From a checkpoint of a small contrastive image-text model.
Model: 17.2M parameters, encoder arch resnet, encoder norm batchnorm, encoder activation silu, encoder depths [2, 4, 2], encoder widths [80, 160, 320], text encoder width 384, text encoder layers 10, text encoder norm rmsnorm, text encoder activation star_relu.
Training: muon at rate 0.022, batches of 256.
Data: trained on analogue clock faces, 97500 training examples, 70.9 epochs.
Rows from block 4 of the text encoder, named by matrix and row number. Rows with one number belong to one neuron. Each number is 50 + 10 x the weight over its row's rms, rounded and kept within 0 to 99. All counts start at 0. After the name is the row's rms in percent of the matrix's.
# fc1: MLP up (text_encoder.blocks.4.mlp.fc1.weight, 768x384), inputs 192-383
# fc2: MLP down (text_encoder.blocks.4.mlp.fc2.weight, 384x768, transposed), outputs 192-383
fc1.358 187:71 51 40 57 61 49 51 42 50 35 64 56 51 51 59 59 49 50 36 59 70 32 45 69 65 51 43 39 63 55 56 43 48 41 39 65 38 61 46 52 54 58 60 46 38 33 63 52 38 33 58 52 52 62 42 37 60 46 33 67 49 49 35 51 53 52 59 59 48 40 38 50 44 50 44 54 44 44 47 43 69 68 31 57 31 54 49 38 46 41 60 50 30 51 54 64 56 53 58 56 40 58 55 58 50 52 38 49 45 61 28 41 56 55 46 49 57 55 68 59 50 37 40 57 57 37 60 51 48 48 40 45 46 38 45 40 39 50 55 47 49 43 41 38 30 69 55 57 49 57 50 40 43 55 53 48 53 54 58 45 59 44 62 41 43 46 39 54 37 49 47 33 37 53 54 60 58 39 37 32 41 49 36 30 57 34 69 59 57 46 42 54
fc2.358 151:45 41 34 51 49 41 39 34 48 49 62 50 53 48 56 49 61 41 41 49 69 41 53 61 41 52 52 55 57 57 66 40 45 45 53 50 59 59 46 45 63 50 65 55 43 47 64 27 45 41 50 51 54 43 43 55 59 56 38 63 49 50 41 43 52 37 65 44 59 42 41 53 49 51 14 52 52 37 51 53 66 68 49 42 50 62 63 49 42 28 55 61 43 45 43 56 39 52 44 54 44 57 62 48 40 51 52 31 63 52 30 53 57 51 49 48 58 51 57 51 66 44 30 59 58 51 57 65 58 34 51 62 47 28 29 37 35 53 68 46 48 44 46 36 34 58 36 51 53 59 50 46 37 42 56 42 53 60 59 65 59 44 54 53 37 48 52 57 49 46 58 18 45 48 47 61 52 30 40 47 52 35 51 46 62 42 54 59 65 47 44 50
fc1.359 006:41 52 43 45 58 58 57 43 71 62 47 39 61 57 56 31 24 49 52 33 45 47 61 54 39 41 59 34 47 50 50 66 49 58 44 65 63 36 73 64 57 50 54 39 60 55 57 39 58 26 55 33 50 50 61 58 36 43 36 57 50 50 31 45 36 46 41 59 52 45 55 43 47 65 62 49 54 59 51 52 39 48 59 47 55 39 47 62 50 44 64 36 39 46 38 49 40 47 40 44 49 56 44 28 59 20 38 47 61 53 51 45 55 41 44 62 52 46 39 48 41 49 52 46 42 55 61 31 36 54 53 41 57 42 44 30 61 52 53 41 33 40 48 47 42 53 53 53 36 38 48 73 68 49 46 54 85 59 51 47 48 37 44 64 46 45 56 32 63 83 38 40 42 57 57 59 55 47 39 47 39 50 53 61 37 43 59 66 37 45 43 59
fc2.359 010:53 54 45 57 54 70 60 59 67 75 53 48 80 57 44 38 72 49 67 61 74 47 52 52 61 58 43 64 53 47 40 52 46 50 54 52 51 42 65 49 44 51 65 66 45 60 53 56 44 42 32 56 41 50 43 50 51 44 46 66 36 37 46 53 54 66 33 44 54 66 58 49 31 51 57 43 44 48 55 57 51 66 36 49 53 66 43 50 52 54 58 59 49 53 50 56 40 56 51 59 38 47 34 42 44 45 57 48 35 58 41 52 49 66 71 44 42 48 49 39 42 57 51 38 28 52 45 45 49 51 41 50 42 31 40 40 56 43 50 43 56 46 50 59 31 46 47 45 64 54 61 53 67 38 29 41 61 43 57 24 39 48 39 47 57 55 51 55 38 61 57 55 43 41 58 47 56 51 44 37 28 49 45 63 57 51 54 44 53 63 47 56
fc1.360 027:50 48 46 41 42 70 52 41 54 52 50 69 53 56 43 60 63 30 41 55 63 51 41 59 73 49 60 48 39 55 38 58 54 39 51 58 37 54 47 38 62 74 36 51 62 31 57 56 60 57 53 56 56 46 44 54 46 38 56 68 60 54 58 52 62 60 45 52 56 51 53 43 49 37 44 49 45 56 62 49 57 37 45 80 59 52 50 44 35 52 61 54 40 62 41 61 43 45 45 57 36 59 47 66 58 51 58 46 52 43 35 41 40 43 55 55 73 57 62 45 36 48 52 45 58 57 39 65 65 58 35 35 60 41 49 60 69 39 43 47 49 56 47 31 44 60 69 48 48 58 61 63 67 60 39 43 47 61 35 65 43 48 59 44 58 41 37 63 46 50 59 59 57 78 62 41 59 48 45 47 74 43 48 65 37 37 56 48 57 58 51 55
fc2.360 027:38 47 56 36 47 69 50 49 34 50 68 84 61 53 41 47 62 37 35 49 61 57 54 48 60 44 33 53 49 51 38 42 49 61 66 66 48 50 54 42 55 73 38 40 69 48 45 44 42 50 37 54 69 55 52 44 50 50 44 53 57 49 55 57 43 48 39 52 64 58 35 46 59 40 50 56 51 51 55 53 55 39 45 53 54 60 42 55 33 60 67 41 60 51 50 52 47 52 47 56 24 64 42 52 40 49 63 32 50 42 49 47 38 47 53 60 61 53 57 61 43 56 36 56 32 46 52 53 58 61 55 36 58 48 32 47 75 47 50 43 64 40 56 38 33 56 72 57 36 63 67 52 52 64 34 42 45 75 42 58 58 30 53 57 48 62 37 57 49 61 60 66 51 57 52 25 61 37 46 46 55 33 48 66 50 28 45 46 58 39 68 53
fc1.362 094:49 41 64 66 39 52 50 58 50 59 52 61 62 67 30 39 58 51 58 52 62 38 52 54 41 50 48 55 53 38 54 51 36 60 57 48 58 51 47 46 45 22 51 42 49 56 60 42 49 60 51 47 55 73 39 46 61 38 58 56 33 58 39 53 51 31 47 66 50 54 68 52 49 34 40 71 55 51 44 57 39 48 49 58 51 33 43 44 35 50 32 38 41 39 53 46 59 33 43 54 54 57 49 65 65 53 48 42 42 58 44 67 54 51 51 49 59 48 41 52 32 54 49 45 59 50 46 46 45 46 57 49 35 59 27 40 54 49 54 54 53 42 38 67 51 50 52 55 38 52 46 57 58 41 74 49 34 54 39 55 37 73 43 56 48 58 63 43 60 56 58 57 54 53 45 27 35 44 51 44 61 34 54 54 60 41 51 46 53 41 44 38
fc2.362 079:60 42 64 64 49 49 58 60 52 62 45 64 49 58 34 36 54 45 57 64 57 34 54 48 37 45 45 42 50 40 48 70 38 57 57 51 66 47 58 48 50 40 56 48 55 36 55 46 45 70 56 42 54 60 48 37 65 37 48 55 54 53 42 33 54 29 63 64 43 45 69 45 57 41 43 69 50 39 42 55 43 40 38 62 28 32 51 39 45 46 40 52 46 40 39 45 52 34 49 46 66 50 46 59 63 42 64 48 55 57 45 64 54 48 42 62 54 47 55 53 24 58 61 44 48 38 51 51 66 40 61 55 44 45 24 54 53 58 68 57 47 46 32 50 57 45 50 54 33 58 54 63 49 49 59 51 49 59 37 59 34 76 49 51 58 54 56 50 43 46 66 58 57 50 36 39 33 35 59 53 43 56 47 40 58 30 61 47 62 48 49 55
fc1.364 167:33 41 63 52 22 51 45 53 49 63 44 43 84 40 51 46 69 40 49 51 45 47 55 48 57 47 74 73 49 54 49 55 61 45 50 52 31 70 50 54 41 60 38 46 59 59 56 64 52 31 62 49 49 46 54 62 43 47 55 66 51 59 49 66 33 37 67 44 54 56 72 43 49 39 43 57 43 44 56 52 50 61 50 58 46 52 58 57 60 47 34 51 66 60 46 61 45 49 43 47 53 72 44 41 47 75 63 68 54 48 52 55 51 49 57 58 34 60 36 45 49 43 53 53 45 40 51 30 54 54 44 62 62 51 52 55 58 46 52 52 37 42 28 48 47 39 47 45 58 59 49 42 38 52 39 51 37 61 48 41 56 64 52 56 37 46 54 51 45 46 54 38 52 39 71 65 40 40 43 64 73 65 64 43 66 37 61 36 46 50 57 66
fc2.364 181:37 48 48 51 31 47 45 52 41 55 47 52 60 70 56 61 55 41 46 56 48 42 52 47 53 45 55 57 47 60 50 56 71 45 59 51 24 71 51 52 48 46 45 49 57 47 51 59 60 31 38 59 42 57 48 67 48 65 62 49 43 61 48 61 39 33 60 44 54 51 58 44 54 60 41 66 28 31 61 52 56 57 59 49 58 52 49 59 52 41 49 52 58 56 44 62 44 50 50 64 54 60 38 60 38 55 58 61 51 54 51 50 38 55 60 58 46 48 36 51 43 43 53 42 31 35 39 31 55 61 45 66 63 50 37 28 51 50 57 58 51 40 39 51 39 38 43 36 58 75 37 40 44 39 49 48 44 70 43 49 56 49 57 52 44 34 58 44 43 49 48 39 47 49 58 67 49 58 31 48 55 59 67 58 64 40 63 38 69 48 45 60
fc1.365 081:39 44 42 52 56 31 49 55 65 38 56 58 55 39 47 61 58 53 40 53 39 47 39 43 42 67 55 61 54 54 51 40 37 42 50 57 30 61 49 46 51 51 65 48 46 49 54 42 52 42 48 43 51 38 49 55 45 55 50 59 45 51 56 40 47 66 67 41 51 40 54 52 37 32 46 54 36 46 57 47 40 53 41 44 45 55 29 48 46 49 53 43 46 50 49 58 49 78 38 44 46 45 72 53 41 60 51 43 38 53 51 55 39 59 29 53 70 37 49 49 57 46 43 55 65 50 58 52 70 60 47 39 56 42 49 29 64 46 43 51 58 46 39 70 44 60 53 59 49 34 46 48 43 42 40 41 58 47 37 49 50 44 59 62 35 40 49 61 49 46 40 49 40 52 49 71 69 51 57 64 55 42 38 39 41 36 44 43 52 49 46 63
fc2.365 071:46 48 30 47 36 47 40 43 50 48 65 50 55 44 42 62 73 34 49 43 44 43 38 31 52 69 49 59 47 58 51 29 45 46 50 49 30 54 63 39 47 54 58 43 47 54 49 51 52 56 49 49 63 39 58 41 46 34 38 61 56 51 51 36 53 63 60 48 45 51 44 50 43 34 37 51 54 42 65 43 55 48 58 49 34 67 50 54 41 49 53 44 52 56 54 68 41 57 40 49 41 30 77 51 30 73 44 43 52 52 50 47 49 51 54 69 46 39 61 51 57 38 31 57 64 51 68 54 76 59 45 55 58 45 41 42 56 41 32 47 60 38 50 59 49 48 59 53 46 39 47 63 47 46 37 40 38 49 40 41 60 53 59 61 39 47 56 71 41 64 48 45 40 60 49 67 64 50 45 55 55 50 42 34 52 39 53 24 48 52 56 64
fc1.366 174:54 46 43 43 67 51 51 42 50 47 45 62 35 50 71 38 60 70 45 45 64 60 48 56 59 48 34 65 52 48 36 52 40 41 36 38 42 59 42 52 52 52 53 29 53 71 53 51 39 38 55 58 51 43 57 36 53 41 42 65 45 54 58 58 45 43 52 56 40 47 58 52 54 51 56 57 62 66 51 43 50 44 46 40 37 57 48 51 59 42 39 46 52 55 59 57 63 45 37 65 49 50 43 48 53 63 52 25 63 57 66 59 39 60 60 49 61 43 49 38 42 49 55 57 56 52 41 40 42 58 60 43 44 45 63 52 42 42 53 64 38 43 54 38 49 28 48 32 38 56 43 52 54 44 44 72 36 49 39 34 38 56 47 55 33 54 45 61 56 40 49 70 49 51 44 57 47 43 42 38 66 50 41 39 57 54 56 49 46 61 60 50
fc2.366 203:54 49 69 62 62 56 39 56 36 44 50 49 33 67 55 49 49 73 51 35 40 40 39 52 52 49 49 67 55 58 38 58 57 38 34 50 37 55 41 61 48 58 44 42 51 62 67 60 39 54 45 45 47 32 60 56 41 45 60 50 40 33 57 43 60 51 69 48 47 50 58 37 55 61 50 47 48 50 67 53 58 36 44 57 44 49 44 39 57 50 32 57 47 58 40 46 37 54 43 48 55 38 55 54 49 61 48 52 54 60 40 34 39 57 61 45 42 37 57 44 40 57 52 40 52 58 41 43 43 64 50 69 44 36 58 51 40 43 46 47 43 50 45 64 65 30 36 52 44 50 49 50 61 45 45 51 46 49 47 42 26 61 65 45 34 60 46 54 49 68 61 44 60 43 30 51 46 57 52 48 60 52 57 39 67 57 59 57 46 63 49 52
fc1.367 016:45 46 39 41 47 43 44 60 34 45 61 47 49 41 36 61 47 56 60 57 72 45 49 51 33 47 50 64 70 44 46 62 41 56 51 45 50 56 38 52 41 50 43 54 65 31 41 33 46 38 50 43 63 44 27 58 54 52 52 38 51 56 60 71 73 39 41 62 36 76 37 47 54 58 61 22 55 52 42 63 49 46 51 62 47 45 64 39 58 46 51 34 60 57 61 49 53 68 49 49 45 43 37 54 62 52 39 31 49 45 55 53 59 59 53 67 53 42 37 48 62 67 62 61 37 35 32 37 47 70 51 28 47 41 51 49 42 60 47 58 47 56 56 45 62 54 33 47 51 44 43 44 55 69 42 46 45 55 40 42 59 47 37 40 40 34 34 42 53 35 55 53 51 38 48 37 46 44 47 72 50 46 33 27 65 49 29 54 57 59 49 49
fc2.367 013:53 60 55 57 44 39 42 49 71 45 46 50 34 58 62 45 74 53 48 59 66 51 44 59 48 47 40 52 35 51 42 46 35 50 45 45 49 61 32 47 64 39 50 35 43 43 44 55 66 43 47 59 51 35 43 52 47 51 59 47 80 61 50 60 71 63 44 45 77 54 58 55 64 52 52 34 49 67 45 56 50 47 45 56 40 66 64 48 63 42 63 71 54 51 63 53 62 54 33 49 28 60 49 47 44 53 61 52 50 31 46 47 23 50 51 45 64 46 39 49 50 52 59 47 55 45 55 59 40 65 41 55 51 43 47 26 48 40 58 36 61 64 45 41 49 31 47 49 47 47 32 63 50 69 56 45 37 41 60 59 41 50 51 39 36 45 56 53 53 57 77 46 46 59 53 48 35 62 47 57 36 39 65 41 41 62 50 54 32 61 43 43
fc1.368 186:44 57 63 48 59 73 49 38 58 53 62 53 40 57 45 52 40 46 59 58 36 30 43 75 41 46 53 59 44 60 56 53 54 50 54 38 35 47 32 42 61 32 51 59 56 40 63 63 36 38 39 68 45 39 40 58 56 53 52 33 62 26 52 40 48 53 74 49 45 43 52 68 50 40 49 49 58 68 54 46 39 56 48 68 51 48 44 52 47 46 58 56 44 26 29 50 52 52 31 48 50 60 67 65 53 48 48 55 59 46 49 57 41 43 59 54 35 86 50 46 32 42 60 47 42 56 45 69 45 49 66 48 41 57 58 66 55 44 56 69 58 57 34 60 32 49 49 44 66 48 49 59 56 48 36 50 64 52 62 38 46 34 49 50 51 36 51 53 51 50 29 49 50 47 53 65 62 58 48 53 44 64 53 57 40 40 46 62 42 46 45 54
fc2.368 247:64 51 58 56 40 72 55 42 57 58 59 43 29 64 53 48 47 45 57 70 49 23 51 71 54 41 59 42 51 55 50 51 67 48 44 41 36 44 25 40 45 46 51 53 50 52 53 56 55 48 44 73 45 28 49 62 59 37 46 37 52 36 33 41 45 45 69 56 47 54 48 48 65 58 29 42 54 52 53 69 47 44 41 56 50 58 44 63 62 58 56 39 26 55 45 36 41 44 46 44 45 53 45 63 68 39 53 66 57 59 51 57 50 54 49 39 46 62 51 60 36 38 61 60 45 59 49 55 42 38 71 45 42 51 51 58 46 35 51 49 37 43 42 38 44 53 54 41 56 60 51 48 72 49 42 52 51 51 51 42 58 32 36 26 57 42 61 56 48 49 28 49 65 52 39 46 56 50 37 56 47 57 54 59 48 55 51 53 57 50 55 52
fc1.369 082:54 69 58 57 43 57 57 62 58 48 53 33 48 47 58 40 77 46 42 36 38 43 44 47 58 54 59 47 34 48 31 48 75 58 51 47 47 44 35 47 62 56 56 49 27 44 46 41 58 60 55 47 46 59 50 44 58 36 39 35 49 64 31 52 43 43 34 46 70 47 46 45 50 46 43 48 44 44 54 57 44 50 41 57 64 52 63 45 64 45 37 44 52 46 39 60 69 57 51 32 48 55 59 60 52 32 45 54 42 41 58 41 60 54 51 51 51 20 37 44 56 36 55 43 38 47 66 42 50 54 45 52 35 63 56 63 52 39 58 47 45 57 50 64 47 58 39 62 55 46 44 57 48 45 55 59 36 49 36 43 54 46 42 47 56 51 29 59 65 59 55 53 45 45 55 41 44 57 44 52 42 58 66 51 22 42 52 56 35 58 44 53
fc2.369 079:46 59 50 50 34 51 63 58 60 60 63 46 50 48 54 34 61 44 33 42 37 55 46 26 42 63 57 49 36 46 41 65 82 44 53 60 52 45 37 57 47 60 61 50 40 51 50 42 62 72 44 46 60 45 44 61 54 37 54 40 68 62 29 53 53 41 52 40 69 48 54 45 40 45 38 45 49 53 52 47 45 46 47 45 51 45 63 71 67 39 37 59 52 42 29 55 56 54 45 26 57 46 64 40 65 37 46 51 61 45 57 38 41 65 38 50 60 21 49 44 42 44 41 45 35 46 52 51 53 46 59 57 38 48 37 60 60 37 62 42 48 62 41 56 51 60 56 51 61 40 37 49 58 37 48 53 51 42 32 53 51 42 48 47 60 43 29 55 74 53 51 49 44 26 48 41 44 53 65 43 37 61 72 50 34 42 42 56 39 54 33 51
fc1.370 183:56 69 43 62 34 57 65 59 77 54 48 40 55 36 54 41 59 54 41 54 55 57 50 66 40 46 63 48 44 40 39 41 39 35 55 39 38 42 47 38 44 36 63 37 61 53 35 50 65 58 49 40 55 30 53 71 50 38 43 67 44 57 59 46 56 69 49 59 60 40 45 52 49 27 42 39 46 51 47 40 43 39 52 41 52 53 48 66 51 70 65 40 49 46 51 43 44 44 59 29 48 43 59 43 51 44 40 47 35 43 48 54 44 42 49 51 73 35 44 51 47 34 51 53 53 48 64 47 54 51 51 49 50 66 54 36 57 57 41 37 47 55 39 64 69 63 47 30 41 47 24 54 58 61 49 50 68 38 57 64 57 57 48 57 50 50 60 57 66 54 46 54 40 48 57 35 55 44 59 58 48 32 45 42 36 45 45 40 55 47 48 51
fc2.370 136:62 67 52 46 61 73 45 64 74 43 49 45 59 45 39 48 37 41 45 42 47 49 40 43 48 47 59 44 53 51 50 62 44 58 56 48 48 44 43 39 33 57 57 62 51 55 31 54 71 63 52 34 54 42 58 74 36 36 69 47 42 61 48 48 44 26 59 46 59 48 37 45 35 38 46 60 45 39 26 39 65 34 32 37 42 55 49 66 44 59 63 38 46 34 51 45 46 43 49 55 64 42 46 40 53 58 51 57 39 52 52 58 31 64 52 58 49 48 58 48 63 34 35 57 55 62 56 30 53 50 66 66 75 50 35 36 55 56 32 38 38 38 40 43 49 56 53 32 55 52 38 45 49 45 42 35 62 51 52 56 51 57 41 62 55 44 61 51 65 57 45 72 47 60 62 31 37 51 42 62 47 46 48 44 50 44 49 49 49 51 48 51
fc1.371 163:46 56 59 60 54 42 59 52 35 36 52 49 54 49 49 47 51 50 51 43 42 67 54 50 49 50 67 43 75 50 54 54 64 51 41 62 36 55 36 45 53 43 47 74 73 56 47 62 53 55 61 37 49 37 45 49 60 52 41 53 48 42 52 46 43 48 67 46 44 54 67 46 56 49 39 53 57 64 36 63 48 55 36 43 41 42 48 62 49 49 53 57 49 41 60 35 46 48 35 40 48 42 56 16 45 28 24 51 56 63 65 45 43 36 37 41 38 45 57 71 73 62 44 39 55 56 55 55 54 48 51 61 59 61 41 44 58 53 60 55 42 30 40 56 56 43 60 41 43 51 69 55 51 49 53 36 59 44 46 45 54 37 50 38 57 38 45 51 46 44 51 54 54 42 54 53 61 43 58 49 52 41 47 33 46 43 61 45 59 49 54 44
fc2.371 142:35 59 44 46 44 47 64 59 25 42 72 52 46 51 35 49 67 45 35 43 51 68 57 34 53 56 47 52 60 48 41 60 58 60 66 54 54 52 29 48 59 47 48 60 74 58 57 62 55 56 57 56 50 61 53 44 65 40 41 38 52 56 45 44 42 51 59 37 54 61 64 53 49 59 47 48 56 55 38 44 47 44 42 41 49 46 49 65 54 41 63 52 56 62 62 43 44 38 59 48 52 37 52 09 49 44 28 56 64 51 78 39 54 38 28 34 40 50 58 78 81 46 41 50 50 64 45 47 54 49 59 54 63 56 45 47 43 49 46 65 41 45 46 46 46 47 57 32 56 53 63 38 46 44 56 44 61 69 52 40 47 56 51 46 55 37 50 67 59 44 63 53 44 42 45 57 52 52 46 47 46 45 56 39 66 54 65 36 48 50 55 55
fc1.372 137:40 49 43 45 55 42 50 42 44 38 67 57 42 51 54 46 58 37 49 45 57 52 50 43 54 58 51 46 79 58 55 67 47 53 46 46 71 51 44 55 52 46 35 57 64 72 57 60 56 49 65 44 56 39 48 61 49 39 39 52 63 43 49 48 31 49 67 38 55 54 70 44 62 41 48 57 62 42 48 63 36 56 44 42 60 53 46 57 50 54 25 62 45 52 57 43 45 33 44 36 38 39 49 30 43 38 50 41 42 69 59 52 26 56 49 50 48 40 55 57 49 40 51 45 58 63 50 37 70 37 42 58 59 56 49 37 48 48 51 54 33 41 43 61 48 47 44 48 53 43 47 46 43 33 54 51 52 40 59 62 49 30 48 40 45 55 40 40 54 36 51 48 50 33 59 53 56 66 43 54 44 43 47 55 48 38 48 51 52 37 55 51
fc2.372 102:39 55 43 39 47 32 54 51 38 41 59 69 44 44 36 52 61 37 32 53 56 62 45 25 73 56 40 60 58 53 35 67 43 64 50 50 53 51 48 45 51 41 51 55 61 64 62 63 52 36 46 55 65 64 47 47 59 45 42 50 65 61 38 52 37 48 51 25 54 61 59 42 42 48 51 60 55 55 41 56 31 45 49 31 51 29 54 64 49 53 62 57 63 66 55 56 52 38 66 40 68 38 44 40 44 57 36 58 47 56 61 60 39 39 26 48 49 60 50 77 62 42 44 69 55 52 51 42 60 52 52 53 64 45 50 48 40 47 40 65 53 55 40 43 44 56 68 20 57 36 61 32 37 43 50 48 57 57 53 51 57 59 59 48 49 38 36 71 64 48 56 52 40 56 53 54 52 54 45 37 55 55 49 45 52 48 53 37 48 40 62 60
fc1.373 075:41 75 47 46 65 40 26 69 51 57 40 54 50 52 48 43 46 35 41 67 54 47 43 34 42 46 62 54 55 63 55 42 39 50 63 45 31 46 58 70 44 49 58 60 43 59 63 51 39 57 56 30 49 35 40 52 53 62 48 28 61 38 74 47 48 54 46 31 29 44 34 61 50 29 53 52 60 63 46 42 44 54 49 37 61 36 37 49 44 50 44 37 53 56 45 53 55 51 34 54 53 60 73 47 39 61 31 62 64 33 57 53 44 69 25 55 38 42 41 43 41 61 39 49 58 62 48 50 61 75 58 60 53 48 33 52 70 43 52 61 69 70 60 62 40 47 50 68 56 32 34 43 34 64 40 60 58 66 59 50 46 65 70 62 51 47 40 49 57 54 53 49 55 46 43 66 40 67 49 61 68 57 37 41 54 43 53 42 50 44 44 44
fc2.373 071:46 69 50 37 56 48 32 73 51 52 24 44 50 55 46 51 42 34 39 63 69 51 36 35 43 45 49 58 70 59 43 41 29 54 60 45 26 39 54 65 48 47 54 61 46 72 53 47 41 38 51 28 62 36 38 43 53 56 31 32 56 57 68 51 55 52 33 45 50 61 39 35 50 33 47 57 50 57 42 45 53 50 46 62 51 48 45 60 45 64 55 48 44 40 43 59 44 45 40 51 49 41 57 47 37 67 48 56 59 39 50 47 36 66 39 52 47 47 38 63 34 48 41 52 58 63 50 29 69 69 60 53 48 44 37 40 67 46 70 57 46 60 48 54 34 45 49 47 36 41 51 50 37 52 43 43 46 59 58 61 53 55 63 68 49 41 47 41 42 49 49 61 57 53 39 48 44 69 38 66 50 47 44 47 47 62 58 54 58 48 67 33
fc1.374 172:53 51 52 55 51 45 52 34 54 62 56 66 60 46 54 48 65 50 50 51 59 50 60 45 65 47 32 44 50 45 44 55 49 37 44 48 56 58 56 61 57 53 69 30 69 59 39 52 44 49 38 57 49 42 49 34 39 54 64 69 58 35 53 56 70 59 49 50 55 53 43 48 63 37 64 39 57 69 59 33 51 31 31 69 39 63 35 58 36 59 68 55 66 71 50 37 43 60 50 42 47 50 54 41 56 47 40 42 57 36 47 34 43 59 59 57 55 41 40 40 48 63 57 43 45 39 45 51 49 44 38 29 34 55 54 54 49 48 58 31 59 51 52 62 60 49 60 47 45 55 48 70 53 57 43 47 41 50 50 44 54 36 62 46 51 59 55 44 58 22 72 40 52 55 51 36 55 48 44 48 55 56 41 57 37 55 45 66 44 56 67 27
fc2.374 229:43 45 39 45 45 45 80 43 60 52 46 66 65 56 65 33 59 42 56 48 66 61 54 38 61 57 37 41 51 51 36 53 45 59 57 51 49 56 52 53 58 52 67 62 69 59 39 56 49 47 43 50 48 58 49 24 53 62 40 44 66 64 55 70 66 45 49 47 53 48 51 47 63 39 69 59 47 82 50 48 42 36 27 56 43 50 56 72 50 45 67 55 74 61 42 56 60 64 58 52 51 61 58 36 46 52 49 50 48 50 44 36 60 56 40 42 53 49 48 44 43 55 48 48 31 38 53 50 56 44 48 41 43 55 63 54 61 47 52 36 68 55 44 45 46 61 57 43 36 36 42 51 45 68 61 44 64 65 62 58 49 34 63 54 55 57 59 50 62 23 60 55 39 60 54 54 38 49 57 38 50 62 43 51 42 47 52 38 44 43 76 37
fc1.375 100:49 55 48 44 56 57 42 57 58 46 42 54 66 54 53 59 57 57 43 73 49 53 58 61 50 48 58 45 42 50 32 61 63 47 41 42 37 41 54 51 64 53 48 30 55 54 45 44 56 68 56 59 57 55 50 43 42 47 49 32 56 53 54 46 37 54 47 51 28 53 39 50 48 48 46 48 39 51 38 49 77 52 43 45 57 66 54 50 35 66 33 38 64 53 52 25 47 55 67 46 45 36 36 50 63 42 52 57 36 38 45 44 43 67 46 39 41 46 59 54 47 54 48 43 52 44 60 47 40 59 52 36 69 62 26 52 57 51 41 41 46 41 55 55 52 51 51 62 37 61 34 68 69 45 47 46 44 42 54 59 40 26 41 42 56 41 51 64 48 58 52 52 48 49 48 49 44 42 49 37 51 55 67 45 47 38 40 43 49 53 43 42
fc2.375 098:41 57 49 36 53 59 41 51 38 45 50 58 47 45 53 56 48 46 47 62 50 45 62 68 45 63 63 46 40 51 53 53 53 55 49 44 41 48 52 60 50 52 40 37 50 39 32 61 39 48 46 58 64 38 47 55 48 40 61 41 46 49 38 35 40 45 52 62 44 33 31 56 61 41 54 49 58 48 54 45 74 63 51 62 45 77 62 48 45 77 32 28 62 60 40 26 34 55 51 55 40 42 44 46 72 49 50 55 41 42 47 56 27 62 64 56 38 52 62 31 41 71 40 41 57 50 57 34 43 50 54 59 52 56 33 54 62 66 48 40 53 39 64 60 58 61 32 68 44 54 32 50 82 39 31 47 41 42 58 47 41 51 47 46 42 43 48 38 45 47 48 51 46 46 57 22 47 39 44 43 47 37 68 49 50 44 41 66 37 60 43 58
fc1.376 197:48 49 47 57 54 48 43 52 31 66 48 58 36 53 47 58 39 51 50 63 44 55 52 47 55 55 55 54 50 53 61 56 52 34 44 52 51 50 55 31 42 33 45 54 66 50 49 61 50 61 42 50 50 48 68 83 44 51 69 48 37 27 57 60 45 74 64 42 45 45 47 43 44 49 49 40 57 66 76 55 46 53 53 62 44 53 40 61 40 42 51 39 34 56 50 68 52 47 65 52 44 39 51 55 58 43 51 37 43 68 43 47 53 39 58 46 55 48 42 45 47 48 56 56 60 62 36 73 63 52 48 47 56 47 68 40 43 45 74 62 48 56 52 47 50 52 59 37 52 50 41 62 62 42 45 52 43 50 47 46 66 51 48 56 32 63 60 55 51 34 48 36 48 54 44 63 62 52 49 46 55 51 34 58 44 60 53 47 53 51 45 45
fc2.376 261:46 48 53 40 41 53 44 59 35 55 46 58 36 49 69 53 58 51 65 58 34 54 51 47 48 61 50 60 45 54 47 46 48 41 53 43 37 55 53 52 57 50 36 39 68 57 58 65 46 38 35 56 57 43 52 67 61 47 60 39 49 39 53 50 55 63 60 36 37 50 59 51 45 56 41 46 59 62 61 58 42 57 62 74 55 61 35 53 49 45 45 43 48 42 43 65 58 64 55 39 35 30 55 66 52 41 53 45 52 61 51 44 36 55 45 62 49 48 50 44 37 53 54 51 52 59 39 68 54 51 48 59 38 53 75 56 43 33 76 52 46 56 37 63 53 46 45 40 46 44 31 57 79 54 50 66 45 36 50 51 44 49 41 42 25 50 59 63 47 32 43 48 49 41 52 52 62 44 44 48 55 53 52 58 40 62 64 51 47 70 47 57
fc1.377 114:61 55 37 39 37 48 45 56 50 51 28 50 63 45 53 63 43 38 60 47 52 46 63 35 53 40 53 65 51 50 40 51 50 57 47 30 39 42 49 61 39 48 37 52 62 51 64 44 57 70 30 45 48 48 53 39 50 56 60 35 46 42 44 50 54 46 63 44 42 52 32 56 59 57 46 66 43 47 43 59 39 61 55 50 85 33 47 52 49 55 63 27 35 31 51 42 41 59 41 53 33 73 51 40 38 49 41 58 51 41 55 65 55 64 57 48 45 59 42 45 48 57 41 57 51 57 51 36 51 53 59 42 60 59 53 50 64 42 58 69 59 47 61 53 37 48 50 62 70 58 37 35 32 46 44 51 48 57 43 38 58 50 57 40 48 49 55 50 50 53 35 61 42 62 57 51 41 66 42 43 38 51 58 52 57 44 58 48 65 36 40 49
fc2.377 081:49 53 47 32 60 57 44 67 61 47 48 39 48 51 48 54 41 28 54 66 68 46 69 42 41 49 54 60 45 58 28 48 55 54 47 39 36 55 59 58 31 61 46 54 72 48 59 40 61 45 51 32 46 64 56 49 48 48 44 45 65 49 55 45 50 53 53 38 47 42 52 57 56 42 45 54 48 38 27 44 40 47 57 42 61 51 48 60 39 52 42 34 44 49 54 57 41 49 45 54 45 73 60 44 40 64 50 53 52 28 61 74 55 58 39 65 35 51 53 44 41 45 43 45 48 68 62 43 33 74 76 60 52 44 50 52 63 45 58 70 60 75 58 45 28 37 68 57 52 48 53 40 38 55 36 60 41 49 74 47 60 50 57 55 52 51 49 56 56 53 42 54 44 56 69 44 39 61 36 69 45 53 57 56 53 39 64 47 45 60 47 60